A small self-supervised image encoder, trained from scratch: trained on scattered letters and digits in many colours.
Rows from block 3 of a small self-supervised image encoder, named by matrix and row number. Rows with one number within an expert belong to one neuron, the router's apart. Each number is 128 + 24 x the weight over its row's rms, rounded and kept within 0 to 255. All counts start at 0.
Before each expert's rows are labels from the 100 images, of 14848, where the router gives the expert most weight on average: "top examples" is what is common among them. Only what is clearly more common there than usual is listed. The data: scattered letters and digits in many colours.
# router: router (model.blocks.3.mlp.router.weight, 8x192, trained with AdamW), inputs 64-127
# up: expert up (model.blocks.3.mlp.up, 8x192x192), inputs 64-127
# down: expert down (model.blocks.3.mlp.down, 8x192x192, transposed), outputs 64-127

# expert 3
top examples: black; green; count: six; the character W
router.3 [ 93 116 172 155 147 117 115 135 137 119 158 135 129 141  77 124 137 124 148 108 171 121 171  87 123 138 104 173  87 157 101 127 128 130 112 115  98 145 135 108 167  98 139 158 133 131 140 115 154 140 111 178 128 111  77 139 120  81 124 136 104 148 113  99]
up.0 [145 134 153 132 146 127 106 133 135 145 151 101 162 168 171  79 146 150  94 118  95 108 123 109 139 147 126 132 123 132 109 139 116  96  96 158 145 136  67 155 147 135  97 154 154 120  70 121 146 128 141 138 110 133 109 102 101 114 139 131 118 119 125  99]
down.0 [ 87 117 154 101 100 125 147 119 168 101 151 141 103 178  99 138 114 140 127 139 120  99 130 126 126 117 125 149 125 128 134 111 114 120 156 153 122 100 133 120 185 131 160 162 111  83 112 161 126 155 137 112  86 153 159 112 139 139 115 127 123 139 136 129]
up.1 [116 114 116 125 141 121 110 129 134 123  97 109 104 108 127 140 180 114 160 124 113 108 128 115  85 109 105 149 126 160 123 151 138 170 137 168 135 130 148 110  94 163 172 136 126 165 124 105 109 159 115 157 122 119  99 109 124 131 128  98 124 145 160  97]
down.1 [133 123  91 139 133 116 127 139  65 145 113 122 105  95  98 105 116 152 153 104 148 134 132 168 131 124 152  99 108 102  98 113 137  90 116 134 123  84 133 108  93 136 110 144 179 144 125 104 147 109 109 141 128 136 147 168 151 131  95 108 148 126 143 112]
up.2 [136 112 155 109 132 153 110 163 153 144 153 129 135 122 167 122 107 126 105 127 136  98 136 128 142 137 132 122 161 106 119 111  95 113 161 115 140  82 115 134 170 117 129 135 106 118 106 146 138 122 153 123 148 127  85  73  73  92 124 124 152 130 149  94]
down.2 [136 123 177 130 128 109 125 129 144 140 155 108 138 169  93 140 161 183 120 125 124 121 141  99 150 111 145 133 122 126 179 138 104  84 147 134 152 107 178 101 109 100  86 143 114 163  93 171  90 169 149 111 122 154  76 146 145 106 148 185 122 129 103 144]
up.3 [130  86 139  85 143 134 135 151 134 134  60 120  97 133 124 190 104 117 102 111 127 149  93 163 110 109 121 154 133  84 141 158 194 172 133 118 135 111 144 149 131 123 153 138  99 112 158 104  87 117 155 123 138 142 120 131 158  78 145 156 134 105 127 120]
down.3 [146 118 130 163 112 157 109 140 155 150 166 149 133 136 136 117 118 122 115 104 146 151 123  86 136 161 155 112 170 129 130 133 134 125 142 136 114  96  92 129 150 132 113  95 149 133 109 147 152 134 103 140 169 109 160 163 110 162 134 134 119 122 118 131]
up.4 [123 128 149 124 110  78 165  83 115 135  79 130 142 125 134 121 143 154 103 111 141  93 119 162 125 151 156 134 164 125 144 132 116 115 157 134 115 125 122 127 112 123 126 133 151  91 133 141 151 112 105 141 166 132 133  96 136 135 151  80 127 108 125 105]
down.4 [132 120 141 107  97  97  74 142 157 112  89  83 141  92 112 140 101 136 118 137  91 161 109 167 123 137 101 127 101 135 102 181 147  79 161 148  97 150  89 136 132 169 146  88 162 140 140 126 107 101 150 133 116 150 133 124 134 148 141 120 142 137 148 151]

# expert 2
top examples: teal; count: one
router.2 [144 149 153 123 148 163 146 120 105  74  97 106 128 139 161 143 114 153 112 136 130  76 113 197 118 100  73 139 176 146 121 105 113  86 125  98 117  95 142 100  60  93 122 166 142 106 119 125 150 120 163 131 136 166 165 156 159 130 107 149 126 113 123 105]
up.0 [100 164 133 143  94 151  78 129 140 132 123 110 159 123 151  97 137 108 117 132 123 166 113 132 103 126 127 138 164 148 153 101 152 116 156 104 118 130 124 153 138 141 164 166 128 120 128 131 109 119 130 148 144  99 126 117  88 156 129 135 144  72 136 159]
down.0 [107 117 135  96 126 104 143 109 125 105 119 169 119 132 113 120 144 157 104 142 110 108 114 129 109 111 138 125 150 111 137 114 128 136 127 106 143 117  64 114 110 120 112 128 137 134 137 156 171 163  95 126 134 136 160 151 131 117 146 153 102 183 165  85]
up.1 [ 98 153  95 132 115 121 145 149 151 105  95 111 164 193 127 139 132 110 113 143 139 147 132 129 146 170 159 157 125 118 134 145 117  81 155 131 132 126 123 154 127 118 130  86 155 172 101 140 140 113 137 125 155 129 114 129  85 139  93 140 131 138 119 113]
down.1 [126 114 138 128 114 160 131 128 128 140 123 120 126 129 192 164 126  91 173 145 167 140 152 112  97 107 130 180  87  97 144 113 143 162 118 110 137  81 120 126 147 146 131 109 138  96 115 119 105 118 167 102 155 113  85 163 134 131 135 114 121 197 105 146]
up.2 [106 134 121 132 106  85 160  79 127 104  95  98 127 119 176 207 139 129 157 112 118 138  90 127 165 105 100 115 163 103 159 142 139 142 125  99 119 108 176 110 156 158 123 116  84 133 159 127 116  82 113 106 113 152 144 143 122 132 128 104  86 116 156  94]
down.2 [125 127 109 107 178 111  97 137 138 125  98 158 131 109 135 151 160 132 117 125 114 141 118 115 126 118 140 156 154 140 155 146 146 120 167 109 140 145 165 128 155 112 137 130  93 109 113 136 126 110 128 166  99  99  89 125 134 139  98 140 127 144 188 158]
up.3 [129 131 135  89 118 138 121  98 112 152 125 136 141 105 162 122 150  87 131 110 113 146 105 130  97  86  64 121 150 143 145 112  77 148  98 111 144 158 131 102 104  84 122 109 138 119 105 132 109 124  92 161 137 109 117 163 121 130 101 126 135 177 154 134]
down.3 [121 142 121 155 133 133 100  89 150 128 131 142  64 112 105 163 128 136 147 100 116 140 149 107 144 173 130 133 150 176  98 156 142  81 165 135 126 143 136 158 130 179 127 134 121 161 153 132 103 115 152 128 149  93 176  93  99 134 124  81 117  90  79 151]
up.4 [111 124 142 129 186 117 172 111 115 114 119 163 146 104 139 130 134 137 120 125 195 141 130 125  95 154  90 140 113 120 157  72 132 130 124 168 186 174 110 123 141 130 120 115 121 124 111 131  88 175 158  88 131 143 143 148 133 143  77 128 120  90 158 149]
down.4 [130 170 113 148 130 132 151 161 148 140 199 112 146 143 176 162 111  77 143  95  87 139 134 109 114 113 141  84 134 144 152 129 129 100 102  89  75  81 104 143 146 102 130 114 129 131 100 115 164 111 107 121 165 118 168  82 118 149 134  99  86  99 173 168]

# expert 4
top examples: count: one
router.4 [131 111 120 145 115 139 130 100 106 108  92 106 163 121 133 129  88  99 178 123 152 138 142 137 112 114  98 132 109 146 111 160 146 161 140 135 145 185 135 121 100 143 156 112 147  83 129 130 146 137 117 151 134 115 142 115 109 166  99  77 127 146 158 127]
up.0 [109 115 105 132 110 132 127 118 127 132  59 129 119 107 158 108 127 116 172 134 144 108 101 126 139 159 103 118 154 128 102 152 119 132 142 150 127 142 135 144  99 106 106 112 140 124 167 125 108 116 132 143 176 139 129  69 181 102 176 158  99 105  92 100]
down.0 [117 123 142  99 114 126 137 152 154 112 111 161 142 140 118 114 119 109 164 124 156 130 145 116 117 114 132 139 121 146 139 107 145 125 121 157 145 116 171 131 136 176 168 118 147 137 113 121 156 110 131 141 124 131  98 196  89 122 126 111 120 110  78 125]
up.1 [ 77 152 103 108 130 114 130 128 136 110 133 129  85 121 128 106  84 158 106 132 151  97 154 167 146 148 104 152 134 180 120 172 119 113 131 123 120 105 117 155 153 131 149 165 132 128 168 130 149 128 146 133 141 152 129 144 118 150 171 132 168 114  99 136]
down.1 [140 123 125 125 136  43  97 161 123 125 101 119 180 136 118 162  84 106 130 122 152 134 136 131 124 157 139 151 125 112 159 139 159 134 120 149 100 152 106 109 114 117 151 126 114 144 152 127 150 137  94 122 122 121 122  98  99 128 156 109 124 172 162 118]
up.2 [ 87 121 138 136  82 124 102 134 126 126 112 138 103 124 159 145 122 137  91 124  95 145 148 113 103  77 162 116  90 105 114 139 103 152  97 161 157 138 130 146 134 132 119 135 184 143  60 113 128 168 138 132 157 148 156 114 124 115 108 138 112 112 114 154]
down.2 [134 162 118 134 159 130 148 150 134 133 127 123 129 139  92 103 173 151 140 132 122 130 109  89 122  97 139 152 143 157 138 101  77 103 162  93 147 166 137 118 139 125 138 133  87 115 142 162 162 138 176 141 118 144 123 112 181 115 107 162 123 119  77 132]
up.3 [130 132 129 109 155 141 136 168 160 160  67 131 104 122 101 146 114 126 131 148 118  99 116 112 115 112 139 145 121 135 146 162 121 114 177 168 129 127 149 140 154 152 135 181 167 160 138 127 111 164  98 116 130 116  95  88  89 111 145 113 142 134 112 113]
down.3 [121 138 143 102  92 120 114 128 122 109 161 111 129 143 153 143 101 117 163 157 145 140 109 167  88 131 130 127 132 118 123  82 135 127  86 153 127 132  94 144 116 168 146  93 130 111 154  96 146 164 148 131  77 136 147 157 130 137 154 147 135 126  98 123]
up.4 [ 86 121 127 135 130 151 128 155 128 156  75 159 128 144 127 115 132 102 136 129 139 141 118 153 113 135 112 113 146 137 130 126 153 135 112 115 161 140 138 115  94 130 170 124 225 166 108 108 137 121 142 178 111  86  87  82 141 138 126 128 139 105 113 155]
down.4 [124 125  94 112 123  73 123 149 119 139 159  95  94 106 142 130 110 125 125 113 158 118 137  84 156  86 177 130  99 105 143 156  86 120 166 137 119 147 103 131 175 151  89 138  94 120 141  86 128 135 140 100 152 144 152 162 153 156 153  98 107 159 158  81]

# expert 7
top examples: red; brown
router.7 [123  73 137 135 131 111 149 121 131 127 115  84 130 133 149 125 103 125 154 102 101 130 130 141 100 106  82 150 124 105 100 151 170 173 128 171 128 134 137 153 140 123  98 124 106  76 164 101 130 125  80 199 169 147  96  78 135 160 139 127 108 102  92 111]
up.0 [108 168 117  90 136 124 107 161 122 155  94  99  84 144 133 118 140 148 156  84 163 128 132 136 136 130 167 104 118 145 142 127 124 138 103 131 128 134 101 132  94 123 180 126 104 113 173 138 147 157 148  99 145 168 114 112 185 126 101 129 129 152 110 118]
down.0 [113 125 133 120 106 115 157 162 120 124 142 109 127 102 142  99  88  87 123  89 122 129  99 131 110 185 130  86 117 136 140 126 173 114  95 136 111 107 137 115 115 154 137 138 135 143  64 132 110  97 144 120 118 140 103 158  90 165 150 144 162 125 134 154]
up.1 [112 173 162 126 134 167 114 152 152 150 124 137 104 123 135 150 110 103 116 119 134 115 164 165 119 122 155  99 140 131 144  97 175 109 105 135  93 118 136 103  81 118 158 124 142 157 152 104  86 121 101 100 133 152 151 141 120 105 131 130 139 168 159 148]
down.1 [162  92  99 122 117 107 141 108 118 165 147  93 168 147 156 138 173 150  99  91 134 146 110  97  71 139 138 134 117 127 132 124 108 108 123 126 119 148 141 137 119 138 148 134 176 100 166 112 116 139 122 102 139 111 166  90  98 145 129  93 117 120 140  96]
up.2 [115 160  79 130  88 119 129  76 134 118 104 123  99  88 109 160 146 142 129 118 130  92  97 102 156 151 104 143 158  95 134 129 142 131 103 163 112 138 125 168 165  82 131 125 118 117 155 127 150 119 175 112 129 172 126 105 130 113 160 119 102 109 132 103]
down.2 [119  95 121 108 142 139 117 139  99 139 183 107 130 144 141 105 181 160 106 151 151 162 127 166 119 142 136 178 139 170  95  89 101 117 147 138 109 128 153 114 147 128 129  90 155 139 143 114 104  65 162 151 119 147 102 157 138 141 160 133 112 154 125 116]
up.3 [159 157 109 119 136 126 112 130 111 192 119 158 159 118  98 109 131 159 103 149 125  98 131 171 117 110 118 115 138 140 172 124 151 139 147 128 120 127 117 150 115 123 122 139 133 134 128 163 131 127 171 147 134 155 152 112  95 156  34 117 148 105  97 135]
down.3 [ 99 117  79 123 134 150 127 137 143 127 143 140 125 109 115 139 123 132 125 182  51 112 118 154  67 109 148 119 194 156 141 174 113 111 113  78 116 187 145  96 128 124  92 126 115  86 102 129 129 141 159 155 128 104 138 108 150 105 131 136 134 105 142 145]
up.4 [126 138 143 128 142 120 123 115  99 126 191  55  85  86 125 119 109 101  91  97 221 133 138 148 103 109 135 132 119 136 153  80 112  87 119 133 131  94 144 115 108 144 103 142 129 128 157 145 132 135 144 107 113 129 110 143 143 125 103 160 143  87 120 118]
down.4 [107 172 136 153  99 115  84 131 115 131 171  86 108 144 170 116 112 158 122 125 153 120  77 137 111 109 156  85 110 151 103  99 120 165 135 166 151 127 125 116  85 156  74 114 143 151 111 102 113 148 143 110 115 130 183 146 133 138 149 135 141 106 129 143]